A small sound classifier, trained from scratch.
Model: norm rmsnorm, activation star_relu, layers 8, width 192.
Training: soap at rate 0.0011, 30500 steps.
Data: trained on chords played on synthesised instruments, 52083 training examples, 149.9 epochs.
Rows from block 3, named by matrix and row number. Rows with one number belong to one neuron. Each number is 128 + 24 x the weight over its row's rms, rounded and kept within 0 to 255. All counts start at 0. Numbers have three digits each. After the name is the row's rms in percent of the matrix's.
# fc1: MLP up (model.blocks.3.mlp.fc1.weight, 768x192), inputs 0-95
# fc2: MLP down (model.blocks.3.mlp.fc2.weight, 192x768, transposed), outputs 0-95
fc1.345 104:157152133110128119161087105136119172142100158142135127151129115140130152157126118126142141055116111148129141108098135146135133132120134116194135109159139198119147105108142153149160092104161144106107113153106104133117129105104115147144084166057139103193100137148162145076107169123149106105
fc1.346 085:125141129133144143128169087145138128144081093094074140166134119133137186088100121141148117124136123066113152091145174130143123156101148135097137157154124091158134141080118143095146105145126139159089099121140137131153097139144135153090147169112138155153139123109129132134120170157157098147
fc1.347 110:170162103124110173175127147155109132150102121191123198160114130092135142133119094144154159124093089119136110118129111128141139146078144138122135190132126106125103142098132122141105143151114108167165117101154098145135143095135130129093130121128127105137108146109149105128129165105111105122
fc1.348 099:151122110111145127149151148117142136151121137147090125105115154124149183177107118135122147130104125104110106120149104116167169188117168133081131080126066107113186093160097104108107140130094098113135151156112125148175152099130106147175114115095130077137138078141121130132076122113158143156
fc1.349 094:139154140128133122092117141070107174160089136145174100119103160130144128156104113118158088130146183148116121136102097107097139145134172140136113134073122084088080110109100104139144112139132085174132142121156122146122122129118144147162102126141103099154157147131099122132145165132141142116
fc1.350 097:126143181100089132112113126066128152150150098134143141159130098156127160114130153117131085109122137129140111109130101101118119147126137077159152116079161143130129140100135120115125157117134124147114137119139145137073139146159102142114125138115191169153156111095179136137115114135136123075
fc1.351 091:093075117177152082166127140132118152156157139177134094183106098132154160145117106161155127135127118117118130144109149100142108147081165132184126101122141123119066164123114118149110115133173113164101105116125139138157129107132131126118108133135107137123119113098096135098120143133168147134
fc1.352 106:136130126132110150089111167048144145141118137048158138136132118142116114126121092142108126112106138122137174138148124118137104136106120146129108143099119123123116149187116166177129108119116082141132152131123102122120123154129145120095115107152139151108108133157178102114141112125139130166
fc1.353 105:104151100188125123093114141092121135133127123123165135112111143100109125148132130096083112132120116141135153126111109132140131150114111184108132114083149055130108185106076125068157119113109137140108111130132119146159125120101138149082124121087099117142125119114147124134086112117119115117
fc1.354 099:186149187140119112138091116117101142129143130121105140117115152151109137128169120086134110123170096116126144098135159097121163115131132115105086150137101155142157097135161131146121131150102150157133100133108131137097176100133137112129154153100124141102105122106171106096126112112162132200
fc1.355 099:124163130113162155140094110092113158101141162107109150109099101087143160126107142172132131135148088115127127133138134098118120117129157158141103133109162178119151097155145119117128127100146153144118103145088118142127128156128164089131128129144137158118103143130158123123132145170108112158
fc1.356 097:126112105111119158099131130143128101180158146143105121181169115093119109100102141157142101101141082101114162143136151145056131106143119181118113137134116148123109109150158090122122131127096115099135139126139122130127132131116130129111127206130132148113104086127127127121130100123130146138
fc1.357 092:102103128141129140117147143080144125115130120134133098131126135148104136156109118116139147099091117131129108135136154126170115132101121133131116132139150145100129073133134127040128136126162078111124106113124164110085119134098101132136154143153129125106077129168126121082120145130123068105
fc1.358 089:084144096157147138128104119084115122121149108135057085097148159117156101139178143096073131129124106131135120116147138132138108154115149142154139124090143157141176113117088103103162138081150139118128104116140129098145107145109101169129155131148087127134145118122088146115135087158130155119
fc1.359 093:153122138139137074142112151143143114136147128103071120143108151157130077120132110189139111142165122121084117131149107119127115150110164118109169121137128170152126140094098122084118119122116131129132127133097117126136106111141101175176128123136111123174094121109121133138125142188156093165
fc1.360 097:143144127140143115131163121145137125137092077158194126133153145094149128121121116101106111117135176140136120187134100127145155130144158146123137160142103126139115127147126070091110169120113137101125137121099117134142171099144125143124142144103158121148143140127158067150114115150120121142
fc1.361 103:137133086144122117138146146112121130151136139122126135133104113077165119109123118123143153136086161119117141095115108130158134097143119118105114120107139121147106117138149129076120121133133107123075114089103090134197215148112147161128124129153143104083147130106123109120109194120108095125
fc1.362 100:119115106141101126114125107099129115113145165173115113175125140140133129151071102134149139127121108141083138114107127098146108115105130101151120174148078131180143151094119135132149152138146129144114130124108162125169130183122122142150097128135122094165151125126151098104130098165139141127
fc1.363 097:132119135075144163127126140072093154113144123104096161079149165106131065139155141130137092117122127155143124134147113109105061102089123109142121170155164121110095116138148112109152135128153117129113137141146115122114140145119147161092139114134146142144147166119143172083121106126128147152
fc1.364 088:098142071113120105160142160109138119083104156117126151158104144160109092153144120133113125142106101128147112121171094119154101095109116145156130127121123129125103169118179107111107119148108165129122117184124131126148123094145136128121116137110162106081125124135140146106070137125155112146
fc1.365 108:128155140079117110118097157114097132103107104142152144109108081083127120127154128111145132132148099112126155141160096139143111107154128136118152135114150142159105150112163138159102115097119153171082147117148129112139131145126128142122105145123106158138176149130128105140158155093136138149
fc1.366 100:149123102123130136130088122091135139098118138126113134178119116093119110122138114117137142152113128122106159137140127091119147146129141119122116124137116111094116130120111173133187178156112095113105116118089087128118133137123077123113144111114090161110174116148105077135084133080145064179
fc1.367 106:120123133103128120138080107174095117114117136155122171112109113118091124133135120165140146116145164138138095117116124148113154136186117107156122122105087117151131106129140141137115135086123142148084140192135127123097086100135106147138144135140083180104137131104095096155109093154129110157
fc1.368 093:147158133093136153176140150163124190127187135091133130134142139159157147161101121129108072108099150149122126144143151129173090108128151142176118124142109128133118120152122175130128093158165107113155121099150115091140109059159114082110141071146150120110131151083111105124112128088108113135
fc1.369 103:096129124099133136167167096155131139159146099158109091136148168161081113109120134105090150122163148135103145108145113124128153143131127115133113130119154145184092126108140125141141112141123136111077097128127116113115171083129117101104127091141119131113136160086144153118114175148106099108
fc1.370 099:119115130135124119118100137174107133105135129107132160134119081137104122125149103105152139154131112121113125153118139106105121131117140136122111078111158124078136145122104101131164149139121163093160088160140090123123144173145120107171125158110113149137131123096160128136185150112106143122
fc1.371 089:139159142131145126127118156171115163122106130090140083147114117093175097146105091158085132166160134101106112124127083164121131092151182136091158147084114147103115136145093112162148135129122149157157121119134151132139133152099106149137123087164154083145154142170122134089157129131136117122
fc1.372 102:112135121127135131115130156162099126113141115094124118109117128133114176118122161082124147167102110118114084120142169110091142128143110163133155183109169126126128185156145153154048130093113167137136125137109139105088131131112157126116107123143080144116139110075161122190131107078122148184
fc1.373 099:141144109169181133160118150113127113143112106198155120141124164172123128152119148107102130124159124132155122099122113119110157149124144134122143130146107173137127158127145129096110119093140093147122124152145119104092099090139147141101147116151127126167140137112106135144144125097177133175
fc1.374 107:137102154142135143147173154141117138116100164121135106116100119099118112123112127191127146107141118133084131134120090120157113132103142128093128091101121148139145134110147163188111106143116136102131117136135114142067086115131131110136116096098161162138124106101159138176157141119090132149
fc1.375 100:109158102106137131098157148148120149152126144107150101134156101123131105161142137138131135189149115159125104161146124110124126131108085131090114129133087089121164107051123128085144091100087152088105140128137160153132149099146133118131172086142151137112155136108148128125105096123151173144
fc1.376 099:186118121186096109124103132098125149139142146148124145124100129122109146137144097114134140117118101161157114104113142122148108128111143126123116149128123125130163145160111069096099140111121162124137089130111131113126115127133133161151149115116098096165096125141093118143125168155108113106
fc1.377 110:139109159132108094096137131106112111128130117103111100172122099147112127162155147117112129135114117124163142163127129133127125147143142079119138059113117142149175122103101184137134119130138173155169141112134127128145167103123145119144116118154105140110149121133123138086147120118131099107
fc1.378 104:148153095139131122133163156115165156153119102143142107110137145120109132128104141109123112115110120136167117134131093097133147086114108130113142119156111067143131124118152165129151118166107124129043140128121085103126142122154118133172137124085105147139139138102139137140130106135152154134
fc1.379 088:119092109139125109084136137134135119083170135120140115107102130116117169124119129069118107123136080071105171116129128133136077081130104102139140171157151107145242116108100132123138107106142115121128098171133148128131102097207143112115105115131148132142126139119096124142142135151119132141
fc1.380 105:098130101136104115101067158133125156088094162133195148109128145172153133161158083135131124129162147101102176125142106141144132167128176151140107144099129128153120123136161145161159135122094164138131132096134091102100131152119115139119130148155105175135122139128115156135132107102100121100
fc1.381 101:177150148174109095109125145097114118130119105108148126111125125113119136132133174161177123134150131135157130138139126139122163164098106107123123142092097151112109149120126092107156143139115140114116156131155127113142132116137094131094119094135125136135176117141168117129144143125112133132
fc1.382 102:154095115085086176189127129132144111143116088094113135121140155131110152145114126142109145155148091119125149131105152144165106124125129125067133082173169110131111109089139104110129097144139122070116132125147101113112121125119140138088124131153119187130103148135155119126167131115103114150
fc1.383 095:125128123131110114130140122130145143082117147162111094121099115135137144138140114155134117139107110126061093122143133097140159140143073169130121123129135136167141106096158173088125134111129154141118121109133109149138107078109156079081114130122109130165134142085121122138127125129094094119
fc1.384 099:150144126121122154131106126136154095091120129133100166131095129172110104086085121093104130126145134100136131117132128111147115064130150101150148123126183164134094151134119160175109108094119115108160133095118135087122103140155132115129153139142162112131126160138077144134148159130126126134
fc1.385 099:114118142155139138090136099121166125087084073140142111109139175104136122127147161136103111136143142117128131128144159133116131119161150121147139126163105098096163140161131143105077162151142133106101133108133155136147155111106135159097114103163136157126148108113112061123056084119176104113
fc1.386 091:126136136105133119137130140163173124134122160093092146165112111095108125134142156131170168124174124172089166106148180120119077120115114111101148113169119122108164183115127131145117143118121147129120113090120142136141144105116149142111135139102106151141125107130121131180089100139115107123
fc1.387 109:132175136133199135136144113130083155059106108124127128164117124127115049204105151147133154154128137103115116163099142119142138115098137101145113129146125116136141146104152153130112156142102124111132148133116079139139124062123136104119099114107138118159125132139133170129113126118123149097
fc1.388 098:132116121115092128111138135143111214139094121108136143113122145135136122167108142117150103111146147110148137124104180071113088131131159118151123117147170147145106139106111156227117096129099133153116133145129125123137116134196163111118099102144130103131117092131128114130133128113124121123
fc1.389 112:133139147129158098122145176113124127173122123081121046122110144086167096138154076140111164143142116165110092125103172099121122121150110100123173119098136142142120151096110152130127146121133167105122079154084120119136103144132118140121152119099108138134118141113110136161150131108128169146
fc1.390 086:122124153078165076113125096166111137171130066103134135182128153133142107135124128090138162113110132148117119140115105115118046087141148181125155125111138182137144079169140131121141111087137109152139122152130119103121113146117123103156125156153111089132145117098144132153127128080142115135
fc1.391 096:154166139118099155110131121121154143125138082159129154142128049113120116111128146143115101116118161142105115126137147162136105087144117100076136099131104104146076104133096112141134149141127112134119130095153141125085101140155113176084089148102127116057137114137159082117143103107078141132
fc1.392 108:096149150070128133144107148112108141159123114132119148128136143136173177132181115162102119129063136138123130165180185137141149118129097137111119114166097091144128137141146082123162125112119062123129163128149118075132157114122156164132139136129139115110127157136143113151158157109160141164
fc1.393 105:115115159130120107140118145120098143123148136117103118098166127126106094068107119128176146166139163140095105197094146136115162149139143139142127129117129075144127153174118137153119164139142092112147162149154113136146131154084133123098124154123128160163092198114154139122136103152119123144
fc1.394 100:108151122142125086119123150082164166172105132152094166137131119149154140130155185132132135126106146138123147120133139140147132129142108132122136083119108119141097144121186140145119146179110106111117110090158100127154170133120114114154117166132113179096162133137139110167124153084129143152
fc1.395 100:120134134148111163098136128118156156123112129085086119155123129131143116126122154168151149125119112110119097098103117112149124109137106094137043138134129152120086117148140131151110154126126116147139160131132138162198132108116156217090123093143151108111133138092122099134172119147156100127
fc1.396 103:155136118133124098087101108122152151104109085141143125115125124101175105085121096124109155110128107119122099133137129088135109112094107118106095149108143145138183130138121117138134120165098145169151123164120126086149106086122156135126135133153100108135161091156111135154103130098135081124
fc1.397 105:092127149169098148143143139127134127116118115139149139107139167118184144115101154180095148131083126132144130083132142128133116142136133137106154113100096122171141096089169126167116088131138114124108138109104128125145128125147185139147117140154103145148142121133153147086122083112153114142
fc1.398 085:112122162112132167165124132156131151106161125118134120118128124146132145127091151121140138136097148097101141158102134148126144142168126155105103162146130112115140115160109165129124089105141145093110134147094109177124086113096171127166088113131103115091154118118114100131144096206157166148
fc1.399 096:143154146120081159118102128119111128102112142110117120124097112102105150081100186132067159108083153166097127140106061128161130102128104116129087135122105147123114113122154162143134134106148173208087132124110117126129117088097142122117120140149112165120119108148091091127105128120164156124
fc1.400 092:165131154099147094127186141130143150132121116123141169167128088100131166138105147164124146148135121125153141117146160152127107143061172140130153150086153164134099174095187128131091133119132117097124113122138148114095133137151101088133138120140145083180100143154125154088140076175151117111
fc1.401 097:138176169110152140113129140135120140195132132132126154112108094137119106132131074133115132105143159132138142101128145111147145098133141157105160159156168129138149104119100081111155103142111171108112118111113100126133150163098108107148108145139099134111132165126169143106110175157124098141
fc1.402 101:149145210109136103154086145113130125132096117144100112123085122110122120132117124139081149133125119159136153129178134139144139115126106171137126112101114132155171127137106139118168129187159148112095133125159154077123132102122120155134149136146135120105157127109130181080125153108116114093
fc1.403 100:144147159094121121104133100154097166134122122121088143135103114078143104129149123153104140136125092129098119117152129138123167088144106116131119131121132122132115124131123162097126146096129169098133087099082140131112129125115145139139142129129125122133112114129136059147105116125147144093
fc1.404 106:143121114149155155162132130156162135144124094157137130102097073117126112153129124105151142166122131141110139091081124167107143131102131132131110085168155162092134146093129141112122098152123159139123128124139165126150133131116127151117116098051139161104118106114149084129166150109147126117
fc1.405 104:112110153154144113145131126167095147087128118132162143128131091116138130098135172136138162163111112122113086137161153110129166112105153121117104121129140148103142149146129134104118140084121148105126119139135110090123111126151132164120161148150122167132070125104144152144138160109105122134
fc1.406 104:088137090132124106136119138112134108136147117118119167114121145178132150152144178126124109138073181123158145161092123100173121144088095151161120110097132128099103175141130092149138106150121180151161126150173123176149134114114156107112140128130131121144082104122151069138135109141074075118
fc1.407 087:142134152156111124117104175131114112137126157177138137143090151167102141184142136131147095129130138106138150094092121122132101185109118121162150161122165115123132142162133117127140089177106129145127091159086107119135134103145134154120124157114120135097145106106128126122122158121127104087
fc1.408 096:143128088125120149120180095194118120079114151161145135150119167145153116123167153152090130125139085140123116146085126126127137136143108163123100199114142129127119109149155129135139120150124141132185111089138163097204132096122100170103103150123139110123151146116093124184106107168133139133
fc1.409 089:137106153091119094138098141109190118140105121169124144119106100174125097143098106124151096130127105144149121151120126131142101097115120051110108135135138101115149125122146107137110146124143131123086136131118114167139127155134137135177159145094103107132102118160164141118155137165172121099
fc1.410 113:124058125119151155132137145128082151127166183121138123109157121128114116084100138089131151147127177200105144128114124124188119157135114123128143125130144123126108146159101147135131192120074110143116100131140107100144140173057127127111167149123131132170083147159117113118131116112122130140
fc1.411 105:177147165146123158123133127085141159133142086150101160152159110142154124124140097143111142124120155136131093128097147141142155130106112175104097117127141136135100103142152120156141137164130132165127083144165098173124136097125138155102111090116148117108123131104135135212137109121112123150
fc1.412 098:098137146171119124160132166094128136142118133151143134152151122125144156094158123152124126117113151151156103131150127134118119137144131141156107116117108124111168135155096096142130138123096139098173110126109103093102133093126137127097134134150134117078138123090137162115151071143127121104
fc2.345 101:120089141143137135138118066151138144166138125088163151086183147113132160119102113135105135104096095179089146172095152115129133129142151118141140139097126170140112121133134144101123122106084046120124090133127151103169146117127081159143133147097134113103103139180138133147141141143136107097
fc2.346 095:134159098129091117111147117133119115095124075168108102135114123140138125071160137143129136119140166110101137094131147140097116120136087151141146130129166133117130142084154099150130148147111140119117108160134124164130152099132089129094141139125091165158148145141109143103116100134126087116
fc2.347 109:149116119074124146127175122146116139146122102140100105172161124129132104171117128165149160135110156102113137099153164131137162135166104118114120151152111168156142151141138133120084126113147156164133144109078131118125157119122106160089118098119153119145143132185104105141157129135182155163
fc2.348 097:112129092126107104092141122162120154125103126107125109113105152130073168185133104130116082143123129133163123103111131156107122116117120126096147139160119172132108112169103093089137150123158116136124113145110132105121140111126086093141157152119097131088149123114195140153095143140135142133
fc2.349 097:144160118139154159121148166118147143131182169106100147158106135138151138152180127116121146122157091155129147177115174120139107123089111145106121127087147121117093092117114141115144071133110126122088140125128152101159157140105106130121152121143086086135164126158125129131142084159119158139
fc2.350 099:141179140154146139089130132100106160145128080114132151118160128124136109105152136114139150112137138154102139168154158122140118115092119153104110161149121129173124164114169136150143146119097124087079137128100107159122138110183112124115132130165119138157150139123077136110132154132120124147
fc2.351 100:145089160115112122124102115121141121130100134131142115112107144104158140113166133139149134125152092146132131138095132159105112149058137163165109106105125109122072148163133141122116073112096118115096170151118100143129160160157093112101108136122142138117141116145131147111160139127170138169
fc2.352 097:108133132108107125121123112118135127156146144134118125140147158130139129112183106102208135118152144143157112163143113111160106113111111121134178124082140114111107117194101136153129088128130117104118119129068142109139143103156098115144161121157137160150106158167082133085131151142145121136
fc2.353 112:092184140129116132104102129115118171108135120070117176116090131145170125124102119132111134130085106112143147115101178135135089154110086097150158115118087120130128153082173138117091125130096118104149126084080150132114121138122169145128128163121161141115098167186143141142124118086159120116
fc2.354 094:111156087108166128125117134151172143123156122131125177104158133147101103119130045131171122106112124085139133115111168140149140126112123149107112078117198072111133157119152112144089163114123116112141111120124126142170140118147090166128131139110122127155085155145113114144101143079138127148
fc2.355 094:107103122105162118152141105183167065129150141122144129150148107137131139123160123132118102139137137110105132137115115118129158169137139123115130141101154145174093111131168142067092101107151129104143112076143122152182139143121114117124124140154175140096158134133094157126146141122110126089
fc2.356 110:140094126153148153141122094127199101180158146133102125107172110121111107135142153091106119129077094142096096142111118119153124104124168150153113119118112107098127092149093095124128153134108097074156151119163132142123141094129118104138160153116113150088097149163152106112107150151127170109
fc2.357 095:126129162162172133123121146101112120111132132132129099106132126140133120137158147138118106127139131163143158187090132143164121144113090159101132150148110148149175156133160125119111090120149100157127145146092119121143120150120119148152122143179129144120139112158092148123108154106107119129
fc2.358 096:125132111158119175113111120122161150123149139139120125159112148132119095103110111160134116155099068114113108133098183162203145117138093116116150107106118134171125129127173140115121114125140097144154124099119156100122147145148091096121090114168115140130114131144157158095133108135151116136
fc2.359 096:139139126120091107133115155125122140149170146119086151123103127086123069144113113163107111144166115180105152133131131136128110140107098118129150134121154117112136127110097098111153084089102121136081066140136147101133132137162105120101116146168144136121106094161158126103113068138149128074
fc2.360 098:122170139106166104108126124135086130127084173164127122131104121145130148152095140161131178169148128104157132121160168149150167135117152129120105144110112088111115106128091079114116085112106175149114102155123128118155148162132094100126124138148092085164097095109086113144126134137150116142
fc2.361 104:105129146173126121109107111173098140131082118088126171179138179138114139109098167116155168080117138087064086135125123123117132103113148131107123154125129104145150128154130109140144112133107121151168114136171116146098082160121135156104113121123142130116153130149149150155097147149107132165
fc2.362 101:110181115104132105148133074103137158162147114121102114068106121111152115120157132162119139168098121136130126132163137141088107137141140141150147121142155129098131111161132135121154146109136113143117107178139157119193128125165079161169095179127118135134095102095159147167140113147128135120
fc2.363 096:130149126166133124170118123115091144079087154160153131124131123131090094095118116143170153092154180146144112121145138137188133124116158130086152139132107155172142138098157138100170130109104162184115127152097125124126164161100180156103128106127092088124156118126139115140127080100162133149
fc2.364 109:115180131175091150090121112149112139151092091123146099170120128091139161121150078195120136126123101133138116142100121130091143119143178155118114090114128129128104121161101163144130125155062067204127153115125115123123120137126129109135110130147119083126135139133148132161133180165146124123
fc2.365 099:142135139147078143139130140111095112132158143160083134143133130099125132111125147131117119101159131113110132119102157172165100086115170142144130120122135128126139214112109122123128094121101173108144156106075143121141138137139105110120146107113112127142163121142174082123143175133174164129
fc2.366 102:114155142137123178136131138145124159141104116142085110102107137157168142144112159119118151113108125102176134131137118127151101137142131126151137169108128155130135099147140104114112121121143134146139123114081115125101185102094139141137125178148127159114142087166170143124174112132116128100
fc2.367 100:174122146104122131089087123131083103121072101129107096153122108107126110147198125132120114144106150120130158127132143140169083158115127152164137096144128116164128105127116091155128126167149152166147086144136129153139137137106098167126120139130124135131102156123109163093142088133115147139
fc2.368 103:150108091162115116155144122138093124068133091138148088139088160109131148126170099130128144154120114127098141163161114115124116078128119118162134155172136132122157120132114101093101142110124115102126148125126150095153108172136164086125149111149118112148158117139159155120141152139126097125
fc2.369 098:162172129150132143128165141137136171162131091071093150129135105161112150131090094097157130105126126093167143137141120132137147172150088110089129145165121134123152088129121150124102098141123141162171179128128126092094141140121131128130109132140127206101120127124138132165121083123148119130
fc2.370 102:145156072146128128159126125141164148118137131152122122149153133104114094093125125153166123163107102109126112147167132128164137092111127086094092168141142140143148127098091135149152120069129175175105081126147096153125088122145132123120128116124128147145117111103137096128111093144136147084
fc2.371 099:132137115130130118147153148140132099137113174134123121112167110176111131121117133141156126157141136138160152133123118118109133111156113121152147095145168108144150120150129104142097108108146132135103125082124136160085114100133129153086062124137132103079113087069172109149118120130076132146
fc2.372 098:058111148203110118134107136154153140115147076176167114169125113117122135119117114163098124142137116119154131153143088123104121124117114127133111146126112112105127115157138120132153117146115122164106163101169140145129108130130147148166136099126171155095142105159163104168102116116144153140
fc2.373 093:118106091143116145091152154149100142091128138111107152148107126111133144143117108094092138116093091103134159121097169141122103153141133105150110123142108119143128083122131102112137135159124146103160134093121145119116143113141162148157122131152125138163106143107140161121113085122140162125
fc2.374 097:182112093170151096144136160123108116095131105171157141108102147105120140116076174144113130132130098084061143105114098099111124115165158100144135181142138140137130127120135144145118097137128143083112108072129116148137097130104174139095134114130155144103150113089084100125149170078153135147
fc2.375 100:141092109131142108149163143180128135103130098148147129099153135175147158125158131075156114118121176131141149157199113137142138092128138173158117138159138167114122123117081120150164149141128116115110145142186141122122114130106130108128137136123128130115111125100086145091183124121117160187
fc2.376 098:094155097115136113112163119110169133155143121074154137134144130122173137146139144116115120138114127171111119112085124120132162163122101119072121162134146176113135117134131115161117119109123128135133124124077108107113113178122105086102110153083151099127132207137148120150134117190072101123
fc2.377 110:151107139127137107091124135155122152115114143136106116144126126141125151126100134150101122146146113093137141138111141129123124100175135212098116136164135141128169123162109157134173128144162123130144158145100150149151125098137154129094154136136108093158131104150111146140136122125119072116
fc2.378 098:116123147104109084116095119166133177102123100162103070158106137148151116092077129089092144134175124106127150080134150124160113148144104164108154104118144150169147123125115157115108150118145143165122129187145109109187147153124142158129115109100128155144135116158084144122168101145135144115
fc2.379 101:147120148162152108166161134113117154062139152153120131107154119141109184143147157116112145109133099139102129114114126095162136122106145126176132114131102122083153145139091126099173122120111117088118071104122113135126112143185084110136126122104109137134101118145135094137126101106123119152
fc2.380 104:150145176112157161106084129135121088131135155126131145150123135148102117101155156137133160152161125130122129112108069137126111128112149102086131087135118147131129142127089141122135137139107178131121163104102092119125112139100110120181144129127156137140126115125121104118180145128168166160
fc2.381 099:157091142157142104126122130082164130151117093108127158129141113104099109097142151096121106150120124121106128158130133102106147159097135133173088070139113127120109110135150135115049147127135134109136139155161131142136106143152143115135137097137137123130102114121127153098115132164099121154
fc2.382 101:152111129175125089089180147127094134142109177116121133126108126144110106143157137221124150106112130168084057172125108131125116113123120118147096104159113170154160078151111151098128148120115110113132125133087150140142147150114148101097135115140092143094106144148136149115103114128175121126
fc2.383 104:142119134130133106153128132080088096128136130133128165123117169163171095154131091170163132079080093106165091167140137096137159133129145090132161159135144097144150105158143151136095114163133150133129124095149113156125141152113170157116122126115160109123137102140186143139150132137127115063
fc2.384 099:126159160171125155118145133132110149142104140113155141140112130106145111077158111148171112127125125075156098138116141115106115105136112095126173089119107135140129109167137125174144126147155106158124132137117100124175101128106132102108101117157121125124132116161092086135124123139146128128
fc2.385 093:117088092129163120109151152138142142124139110156113126119121126103097124098128139175140093181104151094120155140141188154132164133144123148108114149148119146129107117145112084129147140170106141104135105143090132137112133138128153143168159131096158118146149123088149068126153149134127108148
fc2.386 096:067087120104129186169132121074112116142113145088134124130159138130139163086121140169095124170145137136134158139144153133144124097143096095152141133188115143112140125117121123099156123133166129138130182093143125138122132187142134143126107185119141112120102136101066097115163125112107165158
fc2.387 112:126130142130076183134112126120125121181096114137147086114116124166152091122129095165132144105133145129137128172102173099125109137125145148100111118155164117128145131154141119101127130138127110119105143153111156122136101144156139120101085119125142140141177165115143127115144127146125123153
fc2.388 107:117127108127148149126194147136132165142142139125099116134134126094128118098155121174152168122099124113135129145100147111156116148112114043128139139130153127130125100134112105176132115122157122111151078093118167138108110081160104094103153090165110142185105122104159120135099154145165132131
fc2.389 101:110160113172107127163079151112126118137152128113110146093106134115138138143109115140146108161112134117143122103103134107158104160094140120130134142102153143119129110165162136161137127157157136101115166154140117174120165115100149143153104093122146152099153128147122110142144118100142109127
fc2.390 107:118137175146097124160094096131127097134138164127149137125137116073139182143134066151130132117149077129094160128136122124166143113081195166135142135123126123132098159120113099098133112100069082169134134121135117161149110115122085128138143110144115144150093125140143062118154160155122130119
fc2.391 092:103165093113123093083107159085143127093136088151100136117122112147075125156134131126100120086153181126110087131159143129114158115114111179127155154134131134138130148127134130147127124109133101116091115181116128130104109116092176181117106124119167115131152121101140137152135145144103112105
fc2.392 098:159114078113137111147111171142138110088159131127160129107175138087122116120138119133106128120140111098143138118121097131140125157150140110128123137152120138144138140159138141138109118136156160153145139072100116140098143164126156198143115129103085145137177123126132108095140141181147130172
fc2.393 110:139135145117130167128105147132132123148126125115124143102123141132150082131127103052116153164135149126137104172102109101133133123168152120136143139107102142106132112114154110174081105127221142137141172119160156123145148148094165128171138148093162110087129135085110115098092117140149133121
fc2.394 096:132147142123145102115106121152143141161144133125109109159119097161126123149116152114148166130159083139164156125127090144160159138095118119121172089140129161174147145120108138125114111142131141119128151093129139171086137097110142132147120160168136133132162133123123106101143157096101081132
fc2.395 102:098136187073098107107096124123117106105126153153132151128109105164135143107171116133132127079097139124153130117159116125107144139083075118138135168130122123133121171084150104180132101130122119152104140117117140124194169090130149132085149101138100145159119122094130136121164130139117152124
fc2.396 103:127114146157131120090121114134119121136160111117125104149132135097169107094138143149097124126090115125158177146149109138128101090156129115126083177134147112108135168151169140103141095128065138113106096137150150175110174116126144120159154075141128143113135130124086142103130103116136119108
fc2.397 097:114102127135117139155158143158104086142140121199169162143140101137110145098158134124140178104122129136137103115141152110089153131126096156075122136153144100147142112114109118162101093112129118132113192110152129128126105068131126176128105147143119143114121123140144114182092123119131144159
fc2.398 098:109097151125105130139086116113135125120070098121149106091133120179083141138141164144129114180144134114105110122107110140091102118139196161078111098126109143108121083116122116150107143185149133178164125111096126133169094117155133113105122118114089137107103076176172110102160127094149139141
fc2.399 097:136158126126141121149085142119100134103139123154106111126111099164151180086179149101113151142092132134123120111162133106125138135125110135143149139091133129139130128179116145147162091137054101118111140099148142128151145129128129112139097130120145087115107137179108126092131140125131113093
fc2.400 094:156105159121114148128158137100092136097105136083111145124147130194155102132088130158160130132089111120141109115113137133141136085125124162125160134135112132146155073156114139119118117138152125104138139175152125129113119121122083118132117106118165138154143115169143112113141114191122106099
fc2.401 101:140164119109147117125159126097143126135124138126120162126159091108089149163167116141117109114122120141104137136110155110144098142117126119107100163140124133100125097151114113129074052105101128112161129123168123150139138106108170122125095177152111158129117141116084082151133078179096122122
fc2.402 109:112127124125097123071087121171116129146100139158131105105141096127126133087145113155084113119135109145164139127131132120121087102123138129100121135148120138094099166147201170104095120122093092108084124104134136179107154122133122114132118145155119106096093149111168157125144147137129157114
fc2.403 104:103148139110137121157134103127116097120162135103123152150132136168144130119153153083114119135129187116102164116160130118169138097115090090130134147145149146126137119098115160160135143144147129148104138094125145093118091143105083135151094121135103161108147127107088140105170162176081124132
fc2.404 098:147125134152162164131139121160148096099112127140111136113151096128129127147125110151141144171082173109151176143126112099119162127126145128142140164123104148150134132133087118129160122139116122149142141140113149152142144147091124152173154156121156101114086146095148110137089130138117114142
fc2.405 103:126144076127134102116115160110122150111187117166157108119122148150148133152157084101115119120105134120111102170095114141082109126108141110135117181120092134113113132094147148133107142124132114168103127100124105173125155111157192120110133128114138078153133106141133080116118064098133188145
fc2.406 100:101117171156119170134117098128130158096112144091138175155121158139176141085093119124153162108128146158074132142100116152126134106115132121126138132086139105131137150094118135119094129103125102139098154142134112098094142125124160119159137104139166182114101193125124136160153120168153111149
fc2.407 092:131084125112127102143154115116156120125133112183109124147170115092114161126134124108119121126122113128116171120125136113142113136110139132138085111125107113111093160136124128112156154129171094136127161124113094133102128123133099105126116105151105122128150159189121156160104085095144066131
fc2.408 093:151124123119133113146143136141133159132127164092138188112133115099146129140099149184164132060086138062174131144131141128137142161111106119108129113139119132151137145111126134121180113119116182155162145147136170121158145117104123146134137136131135102113155103081155107130143139133124140068
fc2.409 098:087125143159109198133098118142108123116141146179112131118147102077128082099171142133091119148125115134133138166148140126103125107096075104145086113158122161184110132118126114091126121141102138129132141144116122158129122109136090130104156158142117103129085115121104069132134137134085101127
fc2.410 118:104088130116159158129140145120160134132132144102112161098119123076117127147151120003153160122125107190138165144091113145124128136130136101145150129097069119131170121160086125116117148125141144081142107120145106150122145126112140158174155150137152152080141134089146117137087145138114135173
fc2.411 097:120126115146132142156094121078112126111129139095098112136109130110168127133163103135138141159131134166068127175125154154113148136134127195161139105133102115120128108141135107111117131105112122167102106143125119100115183171154164100117159133082134143142117092149125097196148101141097138109
fc2.412 094:118122086113142122149144137151102152134184101149168082088099128097116131105124138156132116127109122104121113095143106127131160098167117099139149147156133121172143116118129135144149103128179129118101125123111117166136125128140140116171096129114139152114123096124119116103107088108107109136